Weights of a small contrastive image-text model: text encoder layers 10.
Rows from block 7 of the image encoder of a small contrastive image-text model, named by matrix and row number. Rows with one number belong to one neuron. Each number is 128 + 32 x the weight over its row's rms, rounded and kept within 0 to 255. All counts start at 0. Numbers have three digits each.
After each neuron's rows are labels from the 100 images, of 14848, where the neuron reaches its highest value: "peak on" is the class under the peak; "colour at peak" is the nearest of a few named colours to the mean colour under the peak. Only what is clearly more common there than usual is listed. The data: simulated stained blood smears.
# fc1: MLP up (encoder.blocks.7.mlp.fc1.weight, 384x192), inputs 128-191
# fc2: MLP down (encoder.blocks.7.mlp.fc2.weight, 192x384, transposed), outputs 128-191

fc1.80:105122067165117114125116114123077161131101127152156136165195089199087137177198123097116136138158099149095056193100162149094131106116077171144151109149163112080130136132069132130109146123162114
fc2.80:079105125120125187152128160098123097100156137000082134143098171151105148157132157144125134106103140102074083116107144095155098136127029119069133142101115132126122151181179138121118149132132153
peak on: large cell; nucleus
colour at peak: grey; purple

fc1.275:139119119153169098163116081120084136157116128105095087127132109188124076187142087103156128154128126115106129200128089145133133143068070138137111107112131125146168114122150122134106175129127066
fc2.275:092147034146133124112121083176147079175150168080113126118149208096131128149124154102117165082103145208106094144032183077147105142141155148123107124177149091154093121154168102108138155138161144
peak on: large cell
colour at peak: grey; purple

fc1.217:124104114193114115161125151188103133107110119157089095149151079129091082144147073082117093147132135182116127143118119129103149163081116155140133114105108059156124093029118128128078229095123103
fc2.217:056136117149147139121143145167136112146164200071119104058141168080104136123141186125205125087093110130076144154114147091099085139092093162150123098105149107128106140124135155113142127175150135
peak on: large cell
colour at peak: grey

fc1.214:107093108156136074153176079123104155181119104136124192176172157178114097112132156125181115133142071145124093105065111135144148150054086147188180067168136099129178116164080128106112126144172100
fc2.214:163092048161132107118125129077138065167101195086060154111150209126124116131101132051074138103118173180112094128096181102116146158163155131091149144121163112109117123164144106152126202127136123
peak on: nucleus
colour at peak: grey

fc1.22:120107113140147088160168099111105109150140098123116134117151101172113114127114101139172112161101114122143145134159140128109087101056064151111165143147147116099112106147087094081114105161094087
fc2.22:149105052161130148125138088255148107149110078182164147116102105119074130146163107084078140116092130113157101147139154112111132138159179137116129112182174100170112118175150115142111163141147125
peak on: large cell
colour at peak: grey

fc1.93:096112110147109052168155100118070110099089103141156118131195088205095091187115105136113098130131103056150103202114168145116124114084184159123135120126111092141112087102123136112096163117154107
fc2.93:119127119111146158175170134110168149085199134064132085107077099134104137160152150148167166083105107075102171162090121208148134148106091181121135115133131084153080151070114147096175128137132109
peak on: nucleus
colour at peak: purple; grey

fc1.67:091089147156099080188146102172118095132082118168111132182187097149049078155171095102084111126105149139156066159076105101098136149113155164187152090167115086114157103142147122120084156105177143
fc2.67:107167142165133116125184109132178167088191194117128087121083105139092123132113174152188141127131096094140147139108142186174087145086164186180110142151115085168101158109125197089181093155102148
peak on: large cell; nucleus
colour at peak: grey

fc1.163:126088112105059107163109096148102130164111091124102128115144077108128107188144143127129100141074074214121166166110058091059172106092121093151102058109126093132116123084155126115130118133154133
fc2.163:166151139127128093145142141109162164081174081155114113158112104161094069142133125155120099063153105091153147107147150141116098122079127164134141129048117087160098119071126123130187115093063108
peak on: large cell; nucleus
colour at peak: grey; purple

fc1.48:103122137191119083211192087159089120169135093135128152126163133166097077125146129138147106141126083128115128125087162112105148170032054158180174105164125105131143124122163139136099138146156084
fc2.48:166112053148114129130115141083123072122117189080104153153148209154105138123106109082078125083108193204103089115105172130109147132151130113067164148143117103116101119140141072142143193085114123
peak on: nucleus
colour at peak: purple; grey

fc1.353:102108154172130101199126101161098124111111123120138101113164130150121083167113133141143103157116129082137085196138157038082136100095115177124182091167119126084133094126126137129116224125150137
fc2.353:057133114134152131155143117116176150135210146114132101093117141112104149140100141150152180093084088162118138177081140166182082150090160182160116117127118098136087138110154117080156123168126124
peak on: large cell; nucleus
colour at peak: grey

fc1.289:094131075145130108202127090166047094118130119155146068136155106184094099125130069114134097125109140127135107202126153108108118134071154182162119107121077086146092084104097163116107185131161127
fc2.289:093142113138131127148154117117164133159212123079130096109096122118103129133125157117168167097080112080115168164092141170155103140103112162141114141142126095159071148096133172093164122148145133
peak on: large cell
colour at peak: grey

fc1.122:099126083111150102115116144131093100115125146097127125108121068172115117054146110113134085092145146126083083154129140072100112138032163102097126102095048067174069121100153173145122154136141137
fc2.122:137116055172142113141125099158142044158158199132091113085117123131088133087117136049144143081080138078135132174123157117126094143161145135093145216190110113115102147069125146138174149126137121
peak on: large cell
colour at peak: grey

fc1.365:106080122152141114149132096119037126158089133117161116146148115149074101195134087122154095160142104092110125149133160186093138152097087140112171038180122124077156105081098115119121150148108094
fc2.365:144106091160133143130142116093140124175088091123173136105127167126122174095117159110086159110114140123113085160095133105108092135144064166032130188160117126106098128130156098127151170133175139
peak on: large cell
colour at peak: purple; grey

fc1.191:138132082127107123149176108145129174135100111140124138106143132162135131205132095141152124125120065110096112204039201111130135141106120115149156153137132118109125131102209136133140151115140126
fc2.191:098114121148140171140143144100148121114132255028097165117079184104083131000159142155141118092133131131128086150096093155108179147124124143189142191138136114134142119143095143107119152140133147
peak on: large cell
colour at peak: grey

fc1.245:094107122148082066150142113171108102117094133146112131153168091165084069178147090113073120127121096113125092155091123121113116144104173146149155083152120121125187106117169124113091183109164114
fc2.245:135158159151139132124187114130157178095163164124148045154113129120101114150139165166203121132160087097109167140138144193162105141088170203153114150151123080184128165090133174115204044114117117
peak on: large cell
colour at peak: grey

fc1.174:088108076142113098171138129139070100098125121146135103147161109167091101128134062112099070111106155129143111192126132152111127156073167115150127108118074085145099082087108181110109175133138103
fc2.174:110128122150148144164154105111159138118188155075125073099101113104101129139124175131192174098084108081130188173089136214130110136093111170159103105154107088147074153085103176112156110162145142
peak on: large cell; nucleus
colour at peak: grey

fc1.137:097094116163129091196099110155067105127111071130123092142206091171097099160139099159134077156104122120139105183141119043086122109072154175174137070123084104118123082125114140111103194142163152
fc2.137:077123114133142114156159116143182142134210086140142102098106106117102104126126128151140155101087094118108119172090134155175096147097160170165124138131127086145082127085129130084169133160134129
peak on: large cell; nucleus
colour at peak: grey; purple

fc1.53:122122144185129111201113093157054124116104122121125068124183115170110088151124135137143097171129134122141093200137130069082128099075113178146162091166099103093126096131124145118105232117155135
fc2.53:047133102120135146158138137110172133139219137098156105093129147118119135124100150151144181085067102181100130185074150144170098160109142180158137130124128096144074140139161126082161127161154121
peak on: large cell
colour at peak: grey; purple

fc1.312:088117104186143082105098130132049080142084127123098103148164099211085112189125104089174088115138133094119097148150106127128120118061153099165137098118123059167123101120141151155095160157159124
fc2.312:068127066109126119123088105190134076146156129118078119055132219121140105170153155083148169078092153131130112154070147076106127157176167159089118174164119085147086117130143117119155141127173128
peak on: large cell; nucleus
colour at peak: grey

fc1.125:093075119148144108131102121148107121134108084132112127149194097173085117125123102136149122137161151131117093176130119056100100077088146156150154075130080093141102105170106152098125177164193122
fc2.125:057137092101134122131120125163189142124206102133133076078134157121114054132115160139152154098079121147115131164116144135140161143113152167183120167122107090155074145115142126069162119114118123
peak on: large cell
colour at peak: grey

fc1.116:098092113136117088131105126145091133115113137131130101159181119182080129228135125130115105130150133122124098161101100124086144089114164132109183068112081103112140089162146138135099201134157100
fc2.116:097125115163125128144163152120125154089150132096135079140085146110110157206127131158170123087115124146111147122096128194135055134093126173150135156175108073137128149057121135119160142104112123
peak on: large cell; nucleus
colour at peak: grey

fc1.208:110134120178161107117123092161048122140074121131117045180165122119089103133141118093177121181133130111123119165131085172126122086088082124125126064174145124115171114072113150142140221136131105
fc2.208:079113080063122166097112137090137098167144133061136119068152210132130082074098181114142172110071128183140116173067152078137128139157071151099125150095125104121092129208151143093124114136205133
peak on: large cell
colour at peak: purple; grey

fc1.189:094097153133087124155114117098118136126102125140145104174164145158114127212145097121078122150150110147119096170124111086110142108099179119108193098151111135098127108171135129139085142125192128
fc2.189:120150147154129111138208097102111170083124214059130094149101131102115129192120143137160146129144107114114182098084102205153034099076145161118089186159138097160135114055101160123158124109100145
peak on: large cell
colour at peak: grey

fc1.319:126136126149102143144167082144115157142138121144123157190182137219089142178149194156114147130131105128150134121013225147123130121108140109144205113196110140102157129162132111117141122157188104
fc2.319:077132144126133130124131105126145156121120116000059144142115151077132099151160158171093116136175100058098116095114132121189143120104112147124112144129172099157095091193162129091151171142122153
peak on: large cell; nucleus
colour at peak: grey; purple

fc1.166:108037115164120091165203094119099168141095129135141169161199133154103103153128150107133079178143075126176138112085120217154144137105122098139211037202155103065161129086121100111145110165144084
fc2.166:134094056144107139080103126076117086166079165125117113122178183126167127127110163043104136133103172164129095120103146095082153140178156114072113150132111111091137106188121101146116162090119135
peak on: nucleus
colour at peak: purple; grey

fc1.231:094124118170138109146105094133106150146073143139122090155135101107103090115136094062197125167143135146132137157137115155102148086095052144126152102175154160126122098111138132130092208111136096
fc2.231:038124056104117140111126117128147087187131162103168129078173181117159081085102166110137183089106165233109141165067153085111142146161158148146099123120132097153101133173147159097126128192164134
peak on: large cell
colour at peak: purple; grey

fc1.172:127106087138108108101135131130065118127111128141088102167154117204124122226124111155104064102143128100117164133109077115145126122099162069131137085105135063150135096107148122111113129131158099
fc2.172:113101092204154126187162104150132096100173167103101123127082086109085150189130092095148134086105148092118169150148111185116084158142165160139152111166112096160139157053076123146124158113135100
peak on: large cell; nucleus
colour at peak: grey

fc1.130:102088105152082085150131120123045103104101089150132127151182092168113102235133100130098068117131122055121107188121134167109136169088170141160140125129108070120119100047105136086105162108147120
fc2.130:118115118154143152178160129110168137096188118065101093107062094130084133159147161118168162095098128050102143144127109210139113130105134185167121113127112076170110177042112156124179135105125136
peak on: nucleus; large cell
colour at peak: grey; purple

fc1.168:102096124148112066136124129139078121126102080133115110179209111157068124182130107138131092147125137123132122151123118055059143098097169148151176071125091105114148083116131129111109201117148138
fc2.168:084117106154136085124169135133131136124175122105129090098073114117113145177118135140125150099097119138133127127118120138137074135104153139144146127156122095142107134049082145104149178171145134
peak on: large cell; nucleus
colour at peak: grey

fc1.266:118065110171149122136124072137096179157077161130145093186155129158150137152154151090173126210127103155102141138128109203128149115101070097172179028164133144114153149079141132151144133154109057
fc2.266:129129041146126129087112105100143077183122159156133112114181204139172075072119182059123137135116158196101146127086167079102141125167187147122104135132151117117112112231139146127111133143136115
peak on: large cell; nucleus
colour at peak: purple; grey

fc1.309:085102139161153097130193118127152136178118112127097163150156124142064108121124124122211118162120097118156143077096123126140171143106172116175175079143148126089170082149103084097077097153137123
fc2.309:115097077114116151156132134140099126130071052140175210223148104094160151088107135127098138145110174123156130094115114107135140119157095100135163149095156159088144117134049127177088204129120138
peak on: large cell; nucleus
colour at peak: grey

fc1.65:135126132111080102113141121151147131133120155164101122149141076134123103141144153132139130110104154110134103146042154100112133158119126108141118127105145109128102129180139147122125163066172136
fc2.65:122092129164095168102132153074132110115113159042116129098110164130091146062180141142104129103123138116126105142147096130049134147136099106129111255121114103134107123077100114111102132110171143
peak on: large cell
colour at peak: grey

fc1.223:093105058149092083131140108134166167128085104151094124177169123165124098166167144112127121153152092179089100202080119131101162153116081122159157086148137076131128143122167171100092165139153113
fc2.223:161108101170149097087138119103145098168124222165123158116140162122161101077120109117131136116124161203190097140084153095039135126122181128227094169168128130110122154107106117153109130165114163
peak on: large cell
colour at peak: grey

fc1.244:137116115131081131140154117120121161129102137132137139098148097140138110118155108104121099128144110091117082177053188126151155114139101144164149150157141070131130134158183103141093144083188107
fc2.244:085136175128133163137143151087148149075134190035110130138098130150065149000142123178123106128123105111120019129146103134107116119101111121130147190093119106140125127116116135104124073126148142
peak on: small cell
colour at peak: grey

fc1.328:095119157170119047197134090175115103113099129154124118143151087137075060154136123108144110143108123142147075212090153073084112151078167185186149112144096126129106096132140144117094178097140127
fc2.328:121154118154135156140149131105181141142198197112154090089108131125104088113130166140175146117099099149101137152059151181206117138100109184184101128171133071164077166123141155086177128137136121
peak on: large cell
colour at peak: grey

fc1.263:103110125171128099197108102168056103123128080125121079132199107161095089129125094152133070150103129108140102196146122071092124108076155183170141079124075088112123084125115144103105211138148141
fc2.263:071111113134128125167160117138173149138213090146145113101105105118111123130112128150136161092070103128097125174092137148167086155106159177154135133126128098145075137104138125089158136160146131
peak on: large cell; nucleus
colour at peak: grey; purple

fc1.335:118110121139131142157074067133135141149155131135163151144145136179116120122129108138129143140176087108130130135090178045144140119121090143146202115150124119106065138141133141107121137151222121
fc2.335:104135130133117141114176100129116142084209132008061158149133135105124133154128094147155101137157137113120109110097149059192147110121151134164121170065151168147146118255134140125149137132091147
peak on: large cell
colour at peak: grey; purple

fc1.377:165111103129111132143129128164156152149113135150143184195122183162130131104146188141119145151131110145118127083115181168134142184137117123190188103180086152160134154102135152176154126128137127
fc2.377:080124143123122140136183118096110139099090129084187133167128182094142104193118162129119147123136103148120119129114194141181162115122057155133104141174099132159104162245106109119153165113143143
peak on: large cell; nucleus
colour at peak: grey

fc1.17:123130130171132108191099094155036104118117123130123059137167119156102092126133096123131103166110153137140100207146134084091113121070139203166119096146070106123122092119115165121120239137154140
fc2.17:057128095116121141148141125139181135168208131110171100096114146119125122119109176138134176094064100144089127179083145145164104155110124180159113146134126080153051151145153146081171119170162130
peak on: large cell
colour at peak: grey; purple

fc1.151:114115138126053121148150081128119148125144111113123106116160120144100084150106105119036064142119142131114172172070049181104179130132114080092166116147095079106142116136168090113143119103168134
fc2.151:158081087075126124100100127082104078149041130151141187209114133092162185147145099065100119119140175115159117107149110174085122143183067104108125160118131115094126073118129086172111170114139128
peak on: nucleus
colour at peak: grey